A small contrastive audio-text model, trained from scratch: text encoder layers 10, 16000 steps.
Rows from block 6 of the text encoder, named by matrix and row number. Rows with one number belong to one neuron. Each number is 500 + 50 x the weight over its row's rms, rounded and kept within 0 to 999. All counts start at 0. Numbers have three digits each. After the name is the row's rms in percent of the matrix's.
# fc1: MLP up (text_encoder.blocks.6.mlp.fc1.weight, 512x256), inputs 0-63
# fc2: MLP down (text_encoder.blocks.6.mlp.fc2.weight, 256x512, transposed), outputs 0-63
fc1.17 122:562504482505509487500570446528484543569447471519536488441491449471530508421555516480484497449368574539471561475604436462516432530553405434445419601519576446497451512450464483480434501493508471
fc2.17 143:485521487499514500510488669476489497490486500457503525538426547675543514513511534576577485335468487497520530528487419496395657505499491523522595494561502471544530364527586499540513526488475509
fc1.18 097:482533490484419516451510416547581633559507400459540522530502501513534511381432474443520528481468492459529493434456454506539526526489465521480561519515473528496552472454535542542476561534529456
fc2.18 070:507487529535463493513511462525503480504515431468538471497502502657458515502526475498471488307418429518451535498511510465481526486519410480548459490532513499397453526503591528483458372563492418
fc1.19 085:528511526272504528463453440501486494470465521448500517515528450548504468467494524528445547461525563482550470471570474599447533468410517458407507507481587507561521450431541527566512506533481602
fc2.19 040:478492479515470491516499526481482484496516485477481524486512503625541516514501495477462479507489496514478512520510493494501475504507439499517481504509498459472612535503497510482509488517520473
fc1.20 110:558521510526470544569479532489496527590408478487531452517473438496531514449552553482484484484348616547551574495544409470556481556572439427498603551524506434495401475487459517497408477492527434
fc2.20 105:491508496507511490484486597472515501485494460500516485529429502602555521526519513548568471387533350509466533522473465509402660500507471528516550502565499467485538419532605497551521582465479501
fc1.21 084:544574534528414537407456505568449620540474497496572528496465487503549403451437535492503494358457515508457490524488482591457455488454473457511540503473489466505493441514589412549499540485510503
fc2.21 043:488497486541461498520522460475482500493524421549491536502478538543464510547517294442543493396613307503484495498418521489478458508515590525499331483574475455596477490531504495485517561431484512
fc1.22 171:543467530554500524543461448621459510552468502534522564477448499431456577464597535403460527431472420472603503530562436448400600468520506527460525430537420520481458520518542450468479467503404569
fc2.22 217:507507533483535501608502430490484509548476507513490539474478436436495482479507503473410494500414417501545530504514471480417642482509496536511395469560474485381559473446445492474445453576454489
fc1.23 116:494502492492522506480514436498468455528362532477552513430494528564500386476462556561582523414500533475484508498565459404503443528479433495544464537496450496446446455387468479515579454464539535
fc2.23 184:457473419538444499501495494515473491505537449566450552519544625457458496535495370403440470482588510534502501546417512481547434533525581506494450483461440565620588495569361495450591613549472509
fc1.24 138:575618494506547468493553509495562502562383421454639449500492422515503601391612493427409453454428555519438520372516509593558509479473434445440512524481583525507459439479486501485542474439454467
fc2.24 184:477495446490508503580475449470516482539503521453473435545464581537373490517475561533569498570530544475523496513490522509535665479487492563503551476454487526463556383514515487519520507465460537
fc1.25 083:505513482369387521503472423464563523538487485487538473482483472467422489435494630558559468523502557491528463480485511577555524531366420604593459537469478578524497520463451441464555565499534547
fc2.25 020:502496488510473495479506425505510492548516458491512584531523465489486505524490519468475502412513410518468506503470527487457527517508431504513450503489500491475514487515348512503517487513524443
fc1.26 109:586524546527562490485524447571560528549435471527585505445446405444524550481496447475599502520499377501516521408520429510466525508409431446488488508550450505478416528416563509457461527408469482
fc2.26 142:483493460510456511543517459484497495557511524584495665472474503311531494514534528466463482674486471518499510543527466477465663529496479522544416497512448485466517488482492487510457519527446498
fc1.27 090:461443504430539556534463474492493470474519540500628517436548572453475537447398571503454542506524552437510377435618490505499457530544461487393524518503479492530592496487551434531540418432537603
fc2.27 105:467500556503483491494529447474547471506510454513543477517504503565512564525435510468498449540536456511393542497504520470486488539530422478547521465479479473477582479488629521466459430465599531
fc1.28 099:570563498487477518552436510431469550561491541423527514486615508495567462475584537543505544574564539503625433515500462466444535478505475574522471555535510459493519425532460416500583531521431539
fc2.28 068:475457450526512481527496608454555487519514558596443511487410503543543511496516490549490446541568475507508551526490479495482490502517518520535383501586508419492509471519420488466467485563518521
fc1.29 089:535492552420475563512485540544413494494502541545551535414498511452496372406482515580512467448477526458529532508502514480469414431460497503505521470571520559406490446442502427494608579508467529
fc2.29 036:494497492498548490473508585511504490517486490489485516529510415485493509503494546515498487513524461519482506510491524511537502531504419506510405503517517522538570529489462512499491490497544474
fc1.30 103:584480554550477559545466437420518497544479506456494551544534507470418488422536513536492509540486607455484466428523472477535432532510501485484506548471517503467425473447519401492525448477527468
fc2.30 065:499487489546524480473504570488510487498511510507496357528488461596516519495470443465479497494486442508453511501513557500537440503509399488511437502524535518454471527496358508465544466518563483
fc1.31 088:486466447473393568489395458537548541529518495425495484509515531501457520542541581496512518487488533503539430495435519511486515523433547511464541540464459469529554568494515521569586494492446467
fc2.31 040:513507492555514498519542561489551478508514510493536658500503442452597535525531415477466452582493439516437527494452516495470563486515452477539450491497520514455495566522409510493429509480503508
fc1.32 104:471493429406426491565431423554585465471400579548522494485504472530403495435511606587573528444503541510488438472483502545578525477458437527477452470453453524417491550461496447517607592533571435
fc2.32 126:519507457532472481450516439514525467569495404475540491537602465532433520534481491448453493392521351541427535498431563482468450532519399485521464510503530533459539504552376518496589477464528419
fc1.33 107:478536499421589514527435512460535454508509524468503503396540542515518549435515496591467518514524520441581414499676426553461492409450473581423479508537511531426509461479484384478518445528506541
fc2.33 080:485503532527539497461506608484497496465496502556486549499479545553543504522509407419557492590532375501489511492473492506522473504507568505484443482522487493514428508500598510512483496522551482
fc1.34 115:565616546512595551478532469537535526568440420518571481506488430478563557436541525499513532476522464486478544432579504528473516494432475480522509539507528490474413481389545491516488530422500499
fc2.34 205:464479447536425509569506507478507494535541548500478573494516578380480524525564509435482467722544514504498507564510490464453623533499555558551507493436448469512530550523528500503429479591456563
fc1.35 086:506568460520511575481448510543400415551408516524634493434450526406559495462525514485554470527462538486477500541530480570488560461424406488459516480550436463442532527476456517487516521458503455
fc2.35 049:475499481501600487495509494493497481496504410476479450504523447518491519517532528493411462500539298536511523554463519509496531501513492510539428506457482494485569533486423500488507467559491483
fc1.36 089:457564394443545445518471529531498471467517421530555466372511550465545457464505549466534545482526515470514542550599423536572356506504477424569529560441589501457496500417477435561486513520462503
fc2.36 043:482498461507498492427501555489531489468500542580477263513461498614443518494528514505508483556538476511481521519494493498500450519502459508505276498516492500543477574505323502499534517528529464
fc1.37 104:525489499495449493532481497549512508509491455569564565502421504485534548527549446419475570413513424467556509581580437455375591484504491511458516448495440480424495539565566462451532468465405521
fc2.37 129:515503530490504505617501411485482508534476524547485566462460455404520465476506493489421508487418435494532529498517481472418706478510514530503365476552468477387529480450432496466440407545448472
fc1.38 092:477529436377482540525456455484534564454474561537506494550500555471487551458449535471505639530486556428592500418499415479479530521387478578474544506528531519490497554504516478455526532505513546
fc2.38 035:518490472508487494465505456499506472484496534491507424545482496567336512497505550532496483483514554508495521492480545498486543508502380499544328490487507512425435480511354502472531480471510428
fc1.39 098:535475504500468546505450533477472502477524531506562570467484537501510541431474539558466506574514577385523474481625451473512573528408499461432506520437492567516562437499554428504519524507523515
fc2.39 147:469453500565467463463526535424540458473563613495527443492516541502387613513537478485472478563532537497439521528516525485408503510526450486457390493503517445461467564518541502406454403511527539
fc1.40 091:484484526511385521571448486506556475430409518561565479494458542525506530493516507433502486562538541398545399550512487491512457505384467540478487571521555522532486428543452598531492529539402522
fc2.40 049:477508498533490500494509507486505488495494533579513427473534537463493512507444373446526498522538443494465520508494516476517512509513487479490371478608509528493560529521336516486480400534575507
fc1.41 090:537468460398488535485404566459502554561479495456495482404547543480434459446509449473468481531461546471531491450536481566518403442477479495425514612461497527519430536505425477533488485507481510
fc2.41 030:503505499540557492536508591493486495494494486503504465477525523439531516493531405480501498279496513487507512491507508511467379485508446484488510500575523492458340562506444507491458439475514565
fc1.42 111:523470465528469521542492509490417523524540466461506503464499447447534518429542484524487528487415583528606454499566385504456497497492476506518510567553516431420477535455523448530502436518441508
fc2.42 177:475451448517482476499481526458477503487509509517432574536377530554544502530557496513517467469545402519506540573473446491339618527525516568548492502541474398565498455574541489551497568544483517
fc1.43 105:555511544407433567560401443523505582503477500595494535391461506472566363468417550505504546529480499471553442478557512458520476418438490540454524494502464490493568428434504485477494387567501479
fc2.43 103:446465410521497495559481524496465477436544489576432579450481537477521492527550467433442457566538563493562512607514470488475457516527673536560522503473510513623577518512454480493440513640498559
fc1.44 082:578550560433498509457479446510460570535458400438574489525548489567519469439536504591519583525501476499480485429536556471447519458499422531483513494494502604493500464458492511494509450561515503
fc2.44 048:519475441535440484480511551517489467479534471539473529547486573506369496523515471532486468420577392533415535508463604479488583489518489496554333489385490572482503561531451518463546460591470492
fc1.45 107:443471533513448540476439440451499510514490517478422467487521562441522458412432506450468593565503551388610436504530407443476503527468546545491542461468446467476482516499453408535501572499527520
fc2.45 076:507478465500499499504494407482518479526497498464474500524468627603308500489496506594510480364530596510501530487482499484506524494515410525562385482501496505398538439520550500487532467438498457
fc1.46 149:575462494517490487577500463606430553600459481541560546484466422431443597463598534439445530410519448506557523543554439447410571453491504497447501473574452475459445507513524477519471464460414522
fc2.46 236:497505526479495506611508416465480507536484514530493535456460457433515482484522497484443490477423400503538533522541464465408711478515501554514370463563465474391515460457441489479440472556445514
fc1.47 092:482580445443558503524469581517473555601482480467518572478525539478586457455500521471504484487492490425610551577648386560467451442485453444493545529460474512465518479479500429479557529387485495
fc2.47 092:474503464507541492432509542510537475476488525626504485518457430572420530499531554513522437492552520519459535534500491506508459542502399490516296480511493516577448480449541509471510485486596526
fc1.48 107:478491536482479510413456474531572603501455511555542475487527484424570445559478551427494522577514507490547494516460451482459514471440484499525531494494523484563449515426511482634471535480556536
fc2.48 075:476487515528574481516507544450527493516484509520516457488469482702540501487489506494519502404436434504499515506536455495546407509511368507502449506611511432397490460491479493505486485467548495
fc1.49 110:568517469515565545555505500574478575477404440618506553459485523487482515481488477439526573474413495507529600483611359447487449504564444432480478568555495486490537535485513505583442503476566433
fc2.49 095:509520509502590494506500567492484501559525448440506503466559518477572535508535506516409478512445460524532513528481459521389525504500508498495663525514524491558560428493507501516492453492466495
fc1.50 112:530484409530487427365449484531481557527605477490496532475574548459505479451500470477397521567595493497507438538467532493505423483452520551483518575433517449534512582580454454532531535555426555
fc2.50 084:533500487537547494569507559477491489524510502447466433485569446426468514482514438617399472515473520528487513487484566516545498473515465486483377521520532536380529601490347496430490419580484499
fc1.51 113:555519473517534503483457502478454581425479525451547482407521547511435472381510499520524593493567531443483462422580479561493482431505432513390485522554548503436484455471491439543501484472525538
fc2.51 095:487502528514507487445500520497523505468502438550495488545476581564500517527507439411535466531562352505460525485456515505491454497501552500493561486418494512541483480510723504509521512512547504
fc1.52 113:543476484409389500552412430546468558489516463460502487516507581463449437515479555522474558436453580492576459481529474486505587513453519495504573512448494617516571513562495523541513567574401451
fc2.52 120:497529493506526520513515465528531510494486509569513639478511405318569490494531477488524486662627517490498489502490488508495504502503572506529462487481468544589500529502529502528447577496499577
fc1.53 091:499525440483448428458473518493469600585446485498588420465573544471566442527523504535462547485531504471527431498487468521475435444516475516440454534468517509514482461530436466468468490469397487
fc2.53 067:502504484569553488534517509469536487504520492526495493509555490351518525512524419527467477707542417509463503512474524509461383507512477484497403514563532534482467550501399512491477452482520572
fc1.54 110:556520466410518463534443517438482406546392469440558447456438476546448442420476553581593478423442605467505498487587505470585503560482419480493430474587492478459457445468493442480578445449497528
fc2.54 117:469506495545513470463481557507541510481484419610511406531550455510514504493442476408448490588533382500446508516489510506596422496506430489458470509482516588516578540501367503466579520545508479
fc1.55 118:521510576503467481523467394544468544574481528536498565479484516422438537516562550400472579433446391467571562527561443477395633525495516585505496445519430501463412533563452496466460516479433495
fc2.55 086:501507510503517498582500421481466507536484501548492555478475482395502488491530464450430501538422364504527520521499480480406668492507537534483373485561468473402523472478384494493446456531459494
fc1.56 092:470495503504377560515450498451512507492511498542502546476503403472554555452420507447529549482527467499525396434531522550598487428487490531447487479524518545441519512474453396501526537388484483
fc2.56 124:489461474579422466533519598469490481455549485609498499493490505535442526547531428439480462496500392536421537535476530488492476451529489470432382519415503533479442538519461493455483501589472446
fc1.57 113:549600622434565539522475545518472528502481469459597453449564459545617554538519497519474452459372451540528458492549414575398471481458494445458507510526577526514474430490535524535564443468451480
fc2.57 241:507479506498504500566506399455569448522484546533550436464519535532360535508520468527519451542502495508441496429446549520567490470546455507452353467587434508349503473499430467417495505479552502
fc1.58 095:437490423492531500501523550489391465551459471428545593360532455490604487416532564430529553482462462423576477456575506516527374488428473523523487567488566386493419483432557543607544538345543525
fc2.58 104:476461403491488488423500549491535464434506592670469450512414533555435498511509518531533442467548586526478543572512493475486445577508479501538366477534478468574487462484502494435546526465620561
fc1.59 095:492455512484396580413475481652513537536471484508484510541535522510493446512505505397540483537567410496488498453461508535432508456381503592471479429480465537603579507522530562640556522515487493
fc2.59 150:476514533521530484468519508473577492452484533622491457546397421563574503522466480477593466519533398490467538499490493510475591518497495518482445449586533446567497468483502525504475496536624510
fc1.60 118:429509532456509586618446497535442469506504455513482540426546534417451482553512552555422544530474557500620459507548427472466487445445546522487548561467519559519590436490536473498508552563473458
fc2.60 166:452480440509507509493509487518478501479517534549433601451528470420614509513544440428482465661593521487551476578513470496485417540517632529596485500544456456618547582482436498508430542546515602
fc1.61 106:547543476470494600456525492596492566478459448419551595465594536473505530577507506456587461520539505450501443402451546520450451457455565517489614568449529645517447452543497606587599592476435513
fc2.61 094:449536474508562494458490530491503513471482432528520627509528618513503523528516489429516508440527430496511515532472402506391450530492584506482690501469497490698558424534625492554509550444510558
fc1.62 100:502563484556492518538565403512503487535428414419592494331557475430505557455555469476477457491456482471574468493477427534555397538490515468484586565522517494391604451564482449545512563426481568
fc2.62 096:531525502492479501505503447525516521460505398469471497543538535446464517497512411534435519385469517507522498439481507526449425536495627484471554517500508564519484455506507494459573596531440420
fc1.63 126:519550549524469557524497507575439500454502479502508517430630552407504472550534458498515531565520515539580473458523424521515451476474477461545556519444435514492515454503520471452489461526401462
fc2.63 179:498525498540553504538510371503523491474494520551495470493538453222438511482526445495500494653552441502490480514479544529473473494507470491459416486519504529540520636493396505483444500447530604
fc1.64 084:481587511475551544511458545528469504545492465565528534498524490534466430548520538524499462519471458456626570467551400495480491491459421557477501569431512496542542541465541479493579512527451490
fc2.64 044:495486466517471489452503466494520479489517512572511370514453389483445521509526541498541471493557460509440527521505578500500491526505441484519369500469508480590462571506594511525489501483521519
fc1.65 095:535538469457544478431500450490498496453438550527514541483546514503482538457557515513553462441491575433592472486511486608441541515407498560548525476566472549529535456523451491485554583480500586
fc2.65 068:489493493521505487489504431467536482538494504493545487495527474500531532513508562417469476499436400511464532498474523486502494508514386498525520499509519459371504525526343507490494420476530448
fc1.66 089:538423512449435522469505449548453598478485472495430463469515462405463494420453491485452497519471541505539474464535448514533416459450422541487459559390520508557444460463543472501481401573437526
fc2.66 044:471489457524542483508503671462475472453517580494484388470482593524464542495559507495484489499460571501527528537526480494449551478510508485492433497518520476446474555512509494486443454530481556
fc1.67 104:510531460431501452458447445503439585528439527519473487355585525489510506525475529494531539550538489446564480507468442525468447391467451641457462548476480500496518457489454455519586517559543548
fc2.67 045:492482480533516489519506555450510486507498493482490551514473492698521531515495423507497451491567363505454530496474517495525466519516440513531490500540510458460586491528528494484511513483536553
fc1.68 120:489569480538539529582558507412399464614493404359540549492557475558555547607459440454539491489474450508524501481448555586552449528603448531539527536555452365455608448505489528612452493415510528
fc2.68 163:509495452483513498432491564536497479436490580529441416539470579354387490477515571556531503524553631512519504499493555525508508523499544471477490480444501558517423538506493495458568543525500569
fc1.69 085:482531475468536587533510457511472487456489567544567603462504525474577445576558471524555494588447605513516479471527509488454469445519550507529539455548487571524541467395513421454461536546447492
fc2.69 034:496485490504540497518505459483488471459516513480472495514494555593473512513497472532492481324516538500472523508470543493471566504513544490528438471530499495473546533512591508471500507523552521
fc1.70 118:515497506500501491543453530482540482446408523547479462480500486483500491412563513565509536535472543403484499497579461454523464455432436497420447587470553489407519457447516352503466568466460568
fc2.70 200:412466486522498484452516434471580491479528514533489433523508593527493529530408486388523504655570510481517488518512492487515407514498500520489466473535453474461528444486449492486556481491640520
fc1.71 093:608543541473469499466461449504546542511475507439538560429525459504504512486569468546398440431430534521412445432574523564539448445458513438490503577504520515467435425538460458476532439430451477
fc2.71 066:508486501476487508546489370482508490536503484417503440512491476661404502499466562547499480533433665502495482482523498505543486507496439509479566499490499475391500406482555492468561500464530525
fc1.72 090:566540540492560465441483515539436530492463528608506453468428395497539471448533430525522491576510458438521420437514517611479436471408482499492488534516550431528512476477573456589581510413549528
fc2.72 055:458492529497490505472502572485531503500507498463497695491486579541573491525463572455526485584448574522506517499522457469463488531499610496541555490468457478407428425515621506508471513602543463
fc1.73 082:541500550547460595441517529562483567486492498519519517478459480440561444570501482459493463486538539495544467553515537496419525505418554393528503523466556539616477455477538513574455457453411591
fc2.73 096:425436512538506436458513570447570502513544478580417470519460489513556537525403483453449519463514339563485544606486458457440481516531504503491473488533515401512532499508519522440436486574527480
fc1.74 094:533555588498471610511471487493491585543536468432536575508546514500483481522440456539523574538519439432539364506536479521390520491521543598515572509446502506523523550487525437529511491547407529
fc2.74 061:510475448528423486492505473491538474496516548593469373505492496498379508513525426463484462538551303520420543501463542469479607511530439506516281490488502476503555644533367520447483463599523507
fc1.75 120:540525470492412571483405474576558568491488466521499625559475553430564448545535535461492487577487460515438501529477496487471538560495565594578619525413410557594490586485531500634464560573461446
fc2.75 180:508511553516539496480521418476571499461468527547529409500455529636479485486492478472576501401450478484475520428494492503531422498504414480468452485565523459425419470477547491489513476434593466
fc1.76 101:496519522482539525517463460484529494518492436485467554516493511440619410571406512449493545498452528480599406505621393492532414568412540548502612565533499431609482319497514544573530547415542484
fc2.76 041:495481490494472504502507557506490478475500562540506522516458543632381472513498550516566461417540623491467517523520520479494554512507488499566392474506508494487475429487701512497482442491567585
fc1.77 091:519544478462486494475431539474468542525457462568563554482531478513521536441585512454447482542465540428509472499596463536528427547418491473448531574501514518452507498404488500557467467528452453
fc2.77 054:475500513485478504523492454503475513470495523572463642493571495537506504512493450503495506544505613490478496511485468501508640486490519510447373496536516539662612549499634512553509461533519525
fc1.78 131:496521567472584472548472507413463472478471558496477431405516526503504519382515490618529517555508518375601453476571465610477445410430439570393461469572571477494540514376488416432514500465518604
fc2.78 100:502518525501521510435508460519524506478487514559505627514496472406534503507551506436528473717531446501480500497471497513519441510501513494490467493476472500557415567482604504521480520490528511
fc1.79 106:505514440591456474516561483556420504569579467465555487419584482549517481523475488600465593442460564504559522486484491569511547475393513444522578574476493506509447472521440516572569504391404471
fc2.79 098:521489469542521488542512462476494494525521424463493481478505397367480519503515436585405478508482424541482495541487519519455413508514468467503486525542530432477536563510437503489469507422464529
fc1.80 099:422564497495502564556445429476619571510548477440520416484444525478551443402409504429494567445379502509597471415523436519522463540435463550498571498473438463465502529475482452516465466516519396
fc2.80 122:518494540526459496491523498509507470494480457521571491498426438686472497523523492497571455421444350507407564477511495469471563482536406491597401485525486460352477462480565513511456418535536457
fc1.81 121:608538553478496481475546512539592558567473523461534506430640440537488561446607530436437458410423494513475503359474542577530483407481461441476516517421577554475429533524479507448593462514431443
fc2.81 136:517482495504476505573496419485509477544492597468482503531457496547456488501446557493547468522458665480486499484514532480565596502499475506527563457510501490380466438490443508477507447511549555
fc1.82 097:472490499435463514517474425514449441464489546422508520464476560467434518414453519557514562523484578425626398514559383490485485488420527542517516447479434513520483409481529501548501554398498494
fc2.82 196:524449435559472443440543451465578397530477526509553477555493517515406589511540553476499456457507473550420589468428578471503507546556413462547395452488507529431487525545463521432565479459554433
fc1.83 089:535473499457489509474444527480487521559472469530517492437443459559455427456516498569550537484431400435555531522485502507489433454482540473464512577500496501514566474478502410545602452483476475
fc2.83 067:480484486505459492452498517500544496473519545552469403528473439579450521505526471434502491592603358502460514523487540481379539525517589522482431499506498471605499628519499518503474478678544507
fc1.84 094:548460536462484573507398515555542529489522548517513506478533543485557377516511537423556530516513430419569511517522487484427462438406565575562546548425497527550501456471561496566461554475519481
fc2.84 046:490488515522581484486513510452546498502494523525492374516461511689555495494471474516541502408509429496508503489494493507505368515507400518495507499624533430462466428499483491492508497456559495
fc1.85 098:525573511492462559550484462459545501507520533515420565512511557519461396542499589439509456501392527508595465478501447514551496523411483551575559548419422518536539481563431451577487531529463466
fc2.85 102:530515521521517507489526477533544505515489545559515657480488374500571503485549469451530468501567469504435508471469526505521511502519509500508396491509486528563416562503519508500476527514542481
fc1.86 087:592556479525509513569507493510424435572437441467509565425557563519558579485451486565520553473472463504506467524526516446512452410487475517514613568556551478462436485557525480527511462414484532
fc2.86 098:519463528524465463431494519488522492437545471492456442528475493490467511505491488567456479629503374534468505517457522522446405494531487506537527504509502430495551605520517523418520425551506470
fc1.87 096:546494569462446569436421497500428498415507558435582513429537496527450512457606565455464549537471590449580454434585497549454474508359486455523547538407522508504438444520519468517500475512493502
fc2.87 160:522494464562530475488527565491500446495497584400514521510499549503463544488599501445497468447470593464485540478503518471444498487521526461542545483501548463483398583531517525473423385479526572
fc1.88 071:515466471543430497549465525570466522509567491413503478438541412523555527521522534504481506509414494499472543528485481517458468523502609545528453450451415522398533621524426604578507428472390492
fc2.88 011:505511513502534499552506487483492497513485531561486596470496439386618474499512493499481514556467364494510512488502503491481590491502506503532318490530486494425437469469458497475473447522484442
fc1.89 109:489460464480466498465387450544486474532486487444439475477610525532501422434516498579529612548516490423534391537501516502469540433469465617447481511426434535426545504543482456488564570483515512
fc2.89 141:501444449509520460520532524441539464506508460500447460533420448593476563524456437594505398466566390550450560492431553520552522492540476552593434471575506480451556469542469501453536534520535465
fc1.90 098:535568570492526632522486474562507504514503496546560536544486406467500445517469488511491514428523578482428452504458542450442522528468581508461562538432581571562537518506507445526542546473425507
fc2.90 054:487495479520528487498503442484503497480495502579489387494479562372492515504488428466454497437461487508483516511481494494524353510513503481453380494567496502492561515508439497464517521468534484
fc1.91 099:532633483538488556535535507524534520422411482613478576496512541487526395543444460413607516508431431456579478465463457488521505449474498519515547542573564542449487459473460507495531522472505453
fc2.91 146:477467550524416474545491400454530471509546457547541483469512543446494567510446493496446502518473416532440561509504466494445528493549422489517511475526485443392606572525556503470439437529479526
fc1.92 182:500509518482455593455554418497499606509520430509598410479480547450475446482484517489413545555421494464470448471564456552490461399437425557501492582506520478463484407503496437568522459430491546
fc2.92 246:462490466483460481467494417470522498503536412497542487508501576448485494510478629470407509620427544507517482512530441550462361434472402486448549532356503450441465434485497469536555534428512527
fc1.93 095:484467521398513547496434524544495523494489497537526545499470470507436446468500606491561487553504588416506505503513476505485504503472520600468504560487508569564583356488504469620494550468547570
fc2.93 078:484489478530486480476513336478524484497501432509512419498504642572480516510447424402502498351463424500478523501485501482503390521520417485508592482574521426475528520510487513488497439414587492
fc1.94 107:455520469479530534542529447520452502518489507454515489491501495451616490455459444500554576527539536345543429530553453495548462549441523549589553498597560382542531436460461477578467550365564601
fc2.94 109:480460445447426525484497414542518477518527561474436511538508661520357459500470502466485476401525735503528488516458559478528493525505584465508466445418488487522527463513474508426547510516565546
fc1.95 086:504512422464475428439403468470458524580449500535442466473557479464552499410431536497487526430582454474508518518626450485444445507477422561423500432464487503460490415472603497579536501508512506
fc2.95 043:500482492523500481496497533509519496525510486592486555529521468591454504501526490557502456408620461512417514536489505478507463542526430514526375492527502532594498507504638513498506444515589584
fc1.96 102:600581525462455456431539495568452535524477574443547490467564486500470597453518514446398540466474534486528534305564552563438488425413426482509525480482548555452455548471462565471594449575415545
fc2.96 076:484477478519555494503512528483509480517501563455457572520427475586509511504483487421489482501412573503514513522511482471519586521511566500542509477547501447501444547503449515495441473526554529
fc1.97 111:489549529390458522444402472634529498461440470539583554521577482452602435536487508520543485501443510540539555531536429526479494376439490457437508529434526613520489477444539571500507485571463447
fc2.97 104:454498476489591491517482577476465490432514530500443416450590631470417512499527444596476524556555536502545467542487515514482382486511595524438367509544501500454546573507459484454532538537540598
fc1.98 080:515519580587397486529495525477459435550412450437514539502536488470507479576617511597443503598438469475507518481478501536542460506457439478469609558513462538461501514553550463463531461485429566
fc2.98 025:508506506531523495471500613493497499491509544537478433480527536371460509490536438515478509553515440508499498501474502513440467504503434499454385507554513503516492593504345503484475443535513517
fc1.99 117:563636528514487509458498583487511536490572507465509472490481411450561513491490540474548506582519430460489430431532552552441581407445533484498509517477572533509557530459497495606446459454456578
fc2.99 156:465488454530473480527482570472461496487551404499439419496571705488439500511487390463413515467529461514496492555460549488523504468515619520444494503402494508529629553554420500480516522608472497
fc1.100 099:646592558519565574453546535524484560528429389470576528444434442524581494485409475478525504480461436432472500425486447469493459464515507536533553495570548413567468486495479526564525429524455466
fc2.100 098:488473466523452477506505521449531458501502591673521459502448486457414531507517584558490470624467475535436555531517497502482638518516372497513396504511505534395526526492495493453468462507485517
fc1.101 091:528511540444497527552527499551544590559514510508595461471492525502551415416408517411547469491451505457487551396545536469544519541438442477499521453499479487506480451504441451552486476567491420
fc2.101 028:476496496516540493500499627500484487484504442534534474444520486582512526507501453423442479434438442511499525528518473483503384502521532478488465504536504498457615463517387505492469456502513487
fc1.102 104:461535468379542481463486406642486542561436515486435480490526472448474522507497510474462582495485492469630368446471498585405514503410475546443486477459483499521498523501492489560651547456474472
fc2.102 084:477493429504529492488490533487482467419507473492466328526495521563529507510452468557520493445625385505486521526494564488477477520512533520543446481516491517515595467543409499481581552524559539
fc1.103 100:511523533486475591452516438565530560489499465511550503512608566492548498484490476405509528548511434497555404392435532498401468538441566555461554517461439471581522481511520481541599467465456479
fc2.103 089:451497482508501491427486458477566494475508557543447514564438524554489528525496531447520486492543426511470529564468447487399598530505499533502556459500490391634573509549561520534491526551588510
fc1.104 106:493495511408448512483373430435529512535507482482516536515571563482506497495498598529437499501526597509519457499443504482488499440504587472494529544412470561501567518544496505561601561495445486
fc2.104 097:523503512535472497504514463508576492554498503529572573526441413442532528504524511446508460443456501505419551466486499482483544529529401473539551483516479479486443482523545509465450493477515462
fc1.105 112:533503499546483565532496453501540549504517540472439510477564472474466505423522436452470544533490596455577399439527460545502410535456591508437454575590397523516525514509421400588551576430498453
fc2.105 085:526487508500394504518501561520462501537515519482474483508493509464489469498474514482505526428505462492487485477484554501507653471503468494459426503442501520489499573504419512484518444529474515
fc1.106 095:485455493479588569503537465504494457466423485473527463440534459472473556491543482541426492550514482476633468497629476562554386520459493512504530611466462535521453411430469320479501613501386452
fc2.106 066:483484508474400495494496526480498488509547563470472475479565515391452542504513526556506515411526533505458512507525539482370577525511543495485407479500503459487559547521758518474491460578481535
fc1.107 102:542540530462485517555456492469544561438429501487574605449524509546488495442583509493474492605461477494494427573514435532458471505458433563556460597523502494499551524460415422565524518418507528
fc2.107 073:494508517502524498538496533513498514516490516453452527505560526501504482495462501562491492433489613492506480489500489502499457502506505516478438493503506516482437527481462503456538513538558549
fc1.108 090:591469535511416640490437513599417486519485542471473502482490513542554454463557415535483531515490517474571557400494516497456528421433494564485487456513461439548570520485554525578550540516471492
fc2.108 065:484485475477535521436502494496532457422501589496410420520514516511449507490560483548500438601558620498528518552448542493520553532503553517589412443545495449535485535487368515451451488592601546
fc1.109 091:532540549518524503482506503481422582614459463489543579494525501547540456512458515416413505538494523459524387482469397537508483489479506540484489613525544429527489579512544495555491489560488510
fc2.109 039:491490463535424492499490474494513485519501549596471590511510626498392501509520471495496482595501506500460528510472475491425593503517439518504409496519497490534564585535293511506495440532527528
fc1.110 093:516524583470509407560462511567548538542402457488507488491558465477564453508537454478506515456467429478543521442505491543499405447536477545503489588512536464474535498457531438531566428476505540
fc2.110 148:482440480528461467456503471477454493435540546550407446486517612587427499519529445477440495508559396520433536500443537480425526492546501539473434504434492470506544620556484499486552425625538492
fc1.111 098:474532456474467490473500524560439533467478462456408470487581492458536483573500525514527520564504507484555512402506528541527500510475498469532528522431457544518477451543483458545625548527455447
fc2.111 170:475476425537538456455494496508564458455469500576446470547430508439501524503456555484533458471508383532434565542496552454499512572540473525578453446524447555482508519512479514431577539582603489
fc1.112 085:575455487518516540410506574468481443480494500514504488446519512491515505492554443432570590525464521488624475454561572514557520505454497486471534496513425548496465433524491521506542507558523491
fc2.112 059:478490512502512485512499498492447512503501510549464629502591479429386506508493469466450523474489480508486492507463545515543669474496485484429320502445523573600565604516474507565480455501492525
fc1.113 102:525559549506501509488539465539498490551468435532542457438482396485551493445509489521535539465390488507470474498569487588508434402435427496414483569487583436524459519356525460509481496432485504
fc2.113 097:472502467532505506562520471448517469577496493465580594465417476568515530518532603470507470518353576524507538514554422491543541526498415489541589510553473457334454350485558485524473516438476441
fc1.114 104:504564544496471460469454433496509444459438517489570510439621543457495404513514566515583516528585494439499471491489501488442463514531468625477471447474531565472458497512553446477539501509550574
fc2.114 071:514495500491478489488488499502510489492506443505480454567447538660449499519484499519549467427634250517467510493449537507480633487508424550547565497405520563531674450524516505500559532536461439